Weights of a small image captioner.
Model: 5.95M parameters, 64-pixel images, encoder activation swiglu, encoder depths [5, 5, 5], encoder widths [48, 96, 192], decoder width 192, decoder activation swiglu.
Training: muon at rate 0.003, 6000 steps.
Data: trained on simulated grey scan slices of phantoms with and without marks, 1.6 epochs.
Rows from block 10 of the image encoder of a small image captioner, named by matrix and row number. Rows with one number belong to one neuron. Each number is 200 + 30 x the weight over its row's rms, rounded and kept within 0 to 999. All counts start at 0. After the name is the row's rms in percent of the matrix's.
After each neuron's rows are labels from the 100 images, of 14976, where the neuron reaches its largest size: "lies over" is the class under the peak. Only what is clearly more common there than usual is listed. The data: simulated grey scan slices of phantoms with and without marks.
# gate: MLP gate (encoder.blocks.10.mlp.gate.weight, 576x192), inputs 0-95
# fc1: MLP up (encoder.blocks.10.mlp.fc1.weight, 576x192), inputs 0-95
# fc2: MLP down (encoder.blocks.10.mlp.fc2.weight, 192x576, transposed), outputs 0-95

gate.547,160,228,199,230,225,209,192,202,235,164,160,244,218,197,189,172,158,214,223,204,188,174,196,218,215,216,181,195,135,160,275,211,259,217,211,228,198,228,173,257,144,195,183,200,223,195,165,199,203,221,207,204,169,170,213,213,192,198,218,177,154,231,194,173,246,177,188,216,140,230,151,228,232,218,224,199,214,200,170,169,191,214,173,154,158,254,179,217,208,260,216,194,218,191,192,194,197
fc1.547,159,191,196,231,198,174,172,215,228,172,194,219,203,167,155,195,169,205,247,214,196,191,206,221,216,212,186,185,146,189,285,185,266,190,194,230,198,197,179,258,196,223,180,185,193,196,167,187,220,188,203,203,171,201,213,208,178,173,200,170,173,267,201,183,233,177,194,221,114,242,169,258,261,222,190,199,191,188,216,185,170,217,195,153,158,228,182,191,205,248,193,188,180,193,196,200,206
fc2.547,167,213,207,206,224,133,240,255,196,157,211,169,162,186,183,158,223,239,208,196,173,205,184,200,170,204,215,252,199,204,191,143,180,186,225,183,231,179,254,188,159,191,132,222,255,155,181,205,181,169,224,177,182,230,182,207,165,149,215,208,180,221,156,214,188,209,193,213,188,187,185,123,189,162,153,234,177,187,231,186,236,196,185,225,147,229,166,222,200,203,192,232,205,213,176,175,154
lies over: air

gate.274,049,207,205,144,187,164,165,213,204,215,216,188,186,155,202,224,169,182,156,186,218,174,200,219,213,223,237,134,224,222,246,194,149,209,173,195,170,241,198,261,146,242,209,218,186,158,207,208,207,168,204,194,230,222,163,235,248,205,154,219,199,196,212,162,209,195,177,129,217,206,138,246,162,183,248,216,181,169,203,167,162,231,161,266,236,203,166,207,165,198,191,200,209,153,260,208,236
fc1.274,047,173,190,148,209,184,173,220,198,197,195,199,228,203,188,217,251,214,167,171,227,180,232,182,172,255,198,191,204,171,162,197,206,168,266,209,182,268,226,211,216,249,193,205,219,165,248,185,201,190,174,174,193,209,203,208,248,174,160,157,159,223,230,227,214,195,181,211,194,152,200,211,178,187,177,188,214,174,166,180,192,213,180,181,190,113,233,215,161,219,179,194,209,210,205,204,211
fc2.274,040,206,214,151,245,196,213,215,194,164,249,185,196,188,224,206,179,235,235,210,232,206,194,193,198,284,134,196,230,273,172,209,196,196,208,230,210,241,205,226,201,257,195,202,254,193,170,248,200,238,205,213,131,258,276,234,203,201,200,193,179,216,190,180,150,165,182,152,162,218,178,193,181,214,249,205,177,238,206,206,135,222,218,275,165,230,186,194,220,183,177,174,207,208,212,222,261
lies over: air

gate.266,055,180,184,245,214,207,172,246,220,214,172,221,180,188,156,194,195,223,197,192,166,248,146,225,180,227,191,167,195,209,210,233,165,170,175,254,158,242,220,260,235,189,194,182,223,186,175,161,195,179,199,191,206,216,234,165,212,183,198,185,187,182,151,159,199,236,240,228,170,186,190,143,202,191,202,194,187,254,226,177,157,250,180,221,181,206,160,167,209,152,223,217,185,202,187,214,197
fc1.266,048,195,214,219,194,217,207,211,152,175,184,199,229,215,204,224,124,204,191,205,222,215,241,219,175,187,166,130,209,204,252,235,202,174,209,245,191,233,201,191,179,198,198,195,191,192,225,185,251,245,156,179,220,162,169,201,210,167,136,154,160,173,249,211,183,180,196,232,176,216,186,217,188,205,258,218,249,213,200,219,206,152,214,218,248,163,196,180,198,216,174,208,169,197,238,187,153
fc2.266,041,184,190,175,169,227,166,215,182,184,188,255,175,210,173,185,230,211,201,216,221,206,200,196,251,219,194,205,223,235,206,231,180,191,202,179,166,208,195,199,212,123,217,201,172,222,223,160,174,216,171,171,234,179,189,178,220,242,209,190,166,213,191,176,199,266,219,216,225,163,252,177,270,223,189,231,209,230,226,208,218,172,179,182,171,195,206,202,141,244,242,228,181,234,183,189,233
lies over: soft tissue

gate.18,082,225,249,213,186,228,231,214,178,187,158,204,245,143,229,214,220,215,186,149,182,205,217,193,224,196,183,189,252,160,194,175,186,213,189,162,208,195,244,189,190,208,209,254,149,196,185,179,185,208,198,217,138,251,157,226,245,185,210,148,179,220,197,217,194,203,225,203,242,241,194,241,237,199,211,176,226,227,203,176,238,208,206,193,144,229,229,157,194,217,193,190,183,177,207,230,184
fc1.18,088,205,226,192,175,216,227,181,188,140,193,212,176,167,229,183,205,180,208,185,197,202,207,179,189,146,157,211,273,183,168,156,225,223,192,159,236,178,179,244,132,196,217,210,186,202,186,257,162,202,205,211,153,234,174,199,211,214,173,131,183,201,282,201,221,220,228,189,268,243,202,206,198,232,177,213,208,190,210,197,195,205,214,182,159,233,236,194,193,184,186,159,168,224,244,213,187
fc2.18,073,217,192,214,231,228,172,180,183,215,241,175,163,212,214,191,188,213,240,199,213,266,215,246,244,167,143,184,222,261,193,199,245,217,238,188,233,277,183,219,249,219,178,152,188,180,216,180,205,229,209,203,181,180,214,209,211,194,169,201,191,236,188,139,190,160,183,163,196,183,234,229,146,233,191,213,197,214,234,177,229,178,224,210,176,221,233,203,202,175,224,230,197,197,171,234,121
lies over: soft tissue

gate.500,179,168,213,197,218,194,129,226,174,211,192,234,197,187,204,154,205,176,206,220,198,198,215,216,218,207,155,220,272,162,207,235,172,224,178,241,186,157,216,177,226,228,226,141,205,196,209,165,209,219,178,195,228,244,260,220,195,199,206,184,207,144,201,202,230,197,153,131,170,219,195,209,205,228,211,243,197,176,212,182,257,182,191,169,124,240,220,194,203,231,245,219,200,191,131,206,210
fc1.500,177,226,184,231,226,178,235,210,205,200,204,186,213,206,182,250,205,245,217,170,253,203,189,202,185,208,207,178,125,204,250,138,208,184,232,150,172,228,154,221,161,190,163,236,218,211,193,231,177,184,236,237,137,157,159,199,191,195,174,205,195,249,180,199,199,180,200,248,177,202,222,197,202,209,193,148,205,214,251,216,165,253,204,198,299,179,194,185,208,173,146,171,190,212,219,210,172
fc2.500,224,147,205,210,176,197,148,227,183,131,181,231,251,232,201,162,166,254,177,229,206,162,248,207,214,291,227,184,158,195,232,195,205,186,190,151,196,199,252,218,189,206,223,200,153,161,167,178,249,210,215,243,186,226,229,261,223,174,165,205,224,202,218,198,237,189,183,186,266,180,225,170,191,161,177,239,172,191,214,194,151,147,185,195,216,198,254,136,174,211,206,190,198,190,249,177,169
lies over: air

gate.215,098,180,181,190,170,144,232,189,249,203,165,183,180,229,263,177,253,221,169,194,297,185,212,113,154,125,232,166,187,222,172,196,150,223,234,209,180,173,241,256,184,159,185,127,143,219,177,176,174,207,184,254,213,148,221,257,183,214,206,209,203,201,223,221,202,168,269,254,205,204,218,246,169,215,166,205,222,163,200,192,243,216,168,214,215,223,212,217,201,199,200,208,230,190,162,194,221
fc1.215,101,184,234,230,170,176,240,207,176,200,181,150,220,206,240,176,136,206,176,225,277,233,168,201,276,221,201,177,145,202,234,211,176,194,202,186,201,149,214,233,182,182,150,103,168,219,189,186,243,241,212,200,207,170,204,183,254,211,200,217,188,214,222,227,190,219,223,180,272,207,202,190,168,242,181,187,240,208,152,201,233,206,214,205,169,215,216,214,167,236,260,171,196,135,205,175,221
fc2.215,087,236,202,251,244,164,225,168,265,220,179,182,251,142,209,225,192,205,151,245,199,174,176,187,221,172,216,234,242,170,159,240,172,228,237,134,163,204,225,223,228,162,191,204,252,247,252,190,180,215,216,212,219,186,202,194,197,241,194,199,190,275,171,190,210,207,181,181,178,199,209,203,196,187,171,215,189,192,193,155,193,194,182,195,127,223,194,187,194,194,265,218,164,190,185,243,205
lies over: air

gate.568,058,264,151,206,178,180,151,146,213,209,174,257,214,185,232,184,226,165,143,177,192,198,143,233,175,215,137,211,194,184,198,247,189,222,248,183,163,174,240,187,234,161,205,183,199,175,221,188,185,188,200,195,245,225,225,180,238,200,237,180,222,157,151,204,188,231,171,257,152,194,190,175,188,207,150,165,251,172,235,227,198,214,203,143,237,212,233,198,186,184,233,201,172,222,209,219,136
fc1.568,059,157,189,259,207,199,158,166,237,237,168,234,237,205,207,228,194,190,213,213,232,196,169,179,211,182,184,198,266,185,186,178,217,174,233,172,224,220,187,188,211,210,236,215,192,182,192,195,194,172,247,207,234,187,185,205,214,190,218,214,231,148,106,295,196,221,208,209,190,173,212,199,213,180,226,159,179,240,155,211,241,165,213,186,251,171,168,213,183,204,121,205,180,215,261,237,203
fc2.568,054,163,219,232,190,202,196,153,192,182,139,246,171,194,193,206,179,212,182,262,206,199,182,162,205,196,157,206,193,199,187,224,196,207,204,222,225,165,212,221,188,223,176,230,177,223,208,178,170,258,223,173,207,207,184,164,218,204,236,213,185,268,221,181,216,210,159,236,178,190,162,238,162,196,164,213,207,186,232,200,224,222,224,188,186,171,213,215,235,231,167,205,260,230,250,102,228
lies over: soft tissue

gate.387,126,220,187,252,232,209,265,275,132,169,196,197,171,264,205,162,258,219,176,250,188,165,192,216,212,181,186,232,138,172,221,202,200,214,181,226,187,211,190,198,186,235,154,234,249,249,181,167,154,212,215,212,190,217,211,195,188,232,194,198,208,199,188,212,186,197,213,188,169,272,223,225,193,205,226,272,184,226,203,181,254,195,232,240,168,111,140,180,207,190,169,191,188,196,200,214,178
fc1.387,116,159,153,189,189,176,187,163,179,225,191,179,170,193,173,241,193,194,199,144,262,226,176,229,164,223,220,219,202,223,204,208,249,188,232,211,240,179,202,147,161,159,235,216,161,237,201,222,245,137,218,164,232,197,219,219,179,234,187,271,212,171,208,146,186,184,177,241,174,176,230,201,153,172,210,173,226,194,204,209,191,215,205,151,168,183,167,209,224,228,171,148,198,272,236,189,186
fc2.387,105,271,212,173,213,236,197,241,205,199,170,175,144,191,177,181,238,235,204,176,225,275,165,203,222,225,217,179,155,274,199,214,168,194,181,148,198,205,189,225,197,163,190,169,185,177,210,174,181,189,173,229,201,216,232,213,239,159,171,197,248,199,198,218,241,172,207,217,213,212,146,114,189,240,199,237,184,225,132,213,191,179,200,190,148,145,182,220,233,245,210,207,160,192,199,248,154
lies over: air

gate.328,038,201,255,204,217,229,162,229,157,202,258,165,219,209,182,208,201,192,217,191,225,188,187,182,220,217,221,209,197,189,191,218,127,161,169,231,186,202,143,186,213,195,228,182,214,171,189,177,205,228,245,193,209,198,216,217,186,205,204,198,172,253,171,172,218,181,197,226,226,221,158,239,237,206,158,212,153,168,215,185,188,211,180,133,226,236,248,205,205,267,263,215,138,189,235,211,188
fc1.328,037,198,225,181,201,226,206,200,197,178,257,197,130,178,205,162,248,219,159,208,174,237,230,169,180,214,161,196,202,212,203,217,233,209,218,217,203,234,240,245,154,206,180,231,205,203,254,188,180,230,170,226,193,192,198,222,172,177,174,244,145,179,221,236,218,207,168,169,227,195,222,155,177,284,206,212,205,266,209,182,164,241,236,241,162,218,201,185,167,130,153,269,177,230,193,224,207
fc2.328,034,195,257,173,187,224,214,183,201,193,212,199,140,208,151,225,225,205,183,184,185,210,174,220,179,173,219,135,203,183,159,203,288,206,223,215,234,148,195,198,231,186,193,196,165,206,236,234,188,211,202,191,179,240,252,219,199,195,211,211,172,163,238,216,166,230,229,203,234,193,215,194,180,197,230,163,268,211,224,164,202,186,253,235,211,209,232,221,215,180,205,143,206,247,216,232,257
lies over: soft tissue

gate.249,058,200,220,237,205,199,175,227,244,238,194,205,166,172,156,203,194,164,132,196,270,181,191,190,207,234,157,225,218,216,216,211,190,189,198,210,149,248,230,190,158,194,215,237,199,219,229,229,198,164,184,135,210,178,252,181,202,234,220,191,195,200,206,175,186,235,200,220,198,220,175,195,265,200,247,210,227,165,224,232,251,245,174,186,210,110,185,192,167,171,217,165,164,255,179,217,172
fc1.249,055,199,212,212,229,234,91,199,179,212,183,212,243,214,177,184,193,192,165,238,229,240,194,250,128,248,183,217,173,230,214,200,206,153,193,228,248,224,189,224,199,246,153,181,178,219,158,205,227,236,272,141,201,205,229,236,209,208,219,238,255,227,181,237,166,149,183,183,215,209,223,204,221,197,258,174,242,244,188,186,230,196,205,174,201,172,180,192,172,142,240,163,229,208,203,237,185
fc2.249,045,208,142,209,175,216,189,154,196,216,219,210,210,197,218,241,205,182,194,238,190,189,156,247,240,166,178,148,241,213,168,191,153,221,176,226,224,222,176,223,154,208,219,203,161,240,187,194,266,185,179,204,203,236,175,273,227,210,193,211,215,252,214,180,220,178,281,193,233,198,186,187,204,225,165,160,209,233,177,174,179,231,242,193,157,176,164,168,208,115,235,206,198,202,151,257,203
lies over: air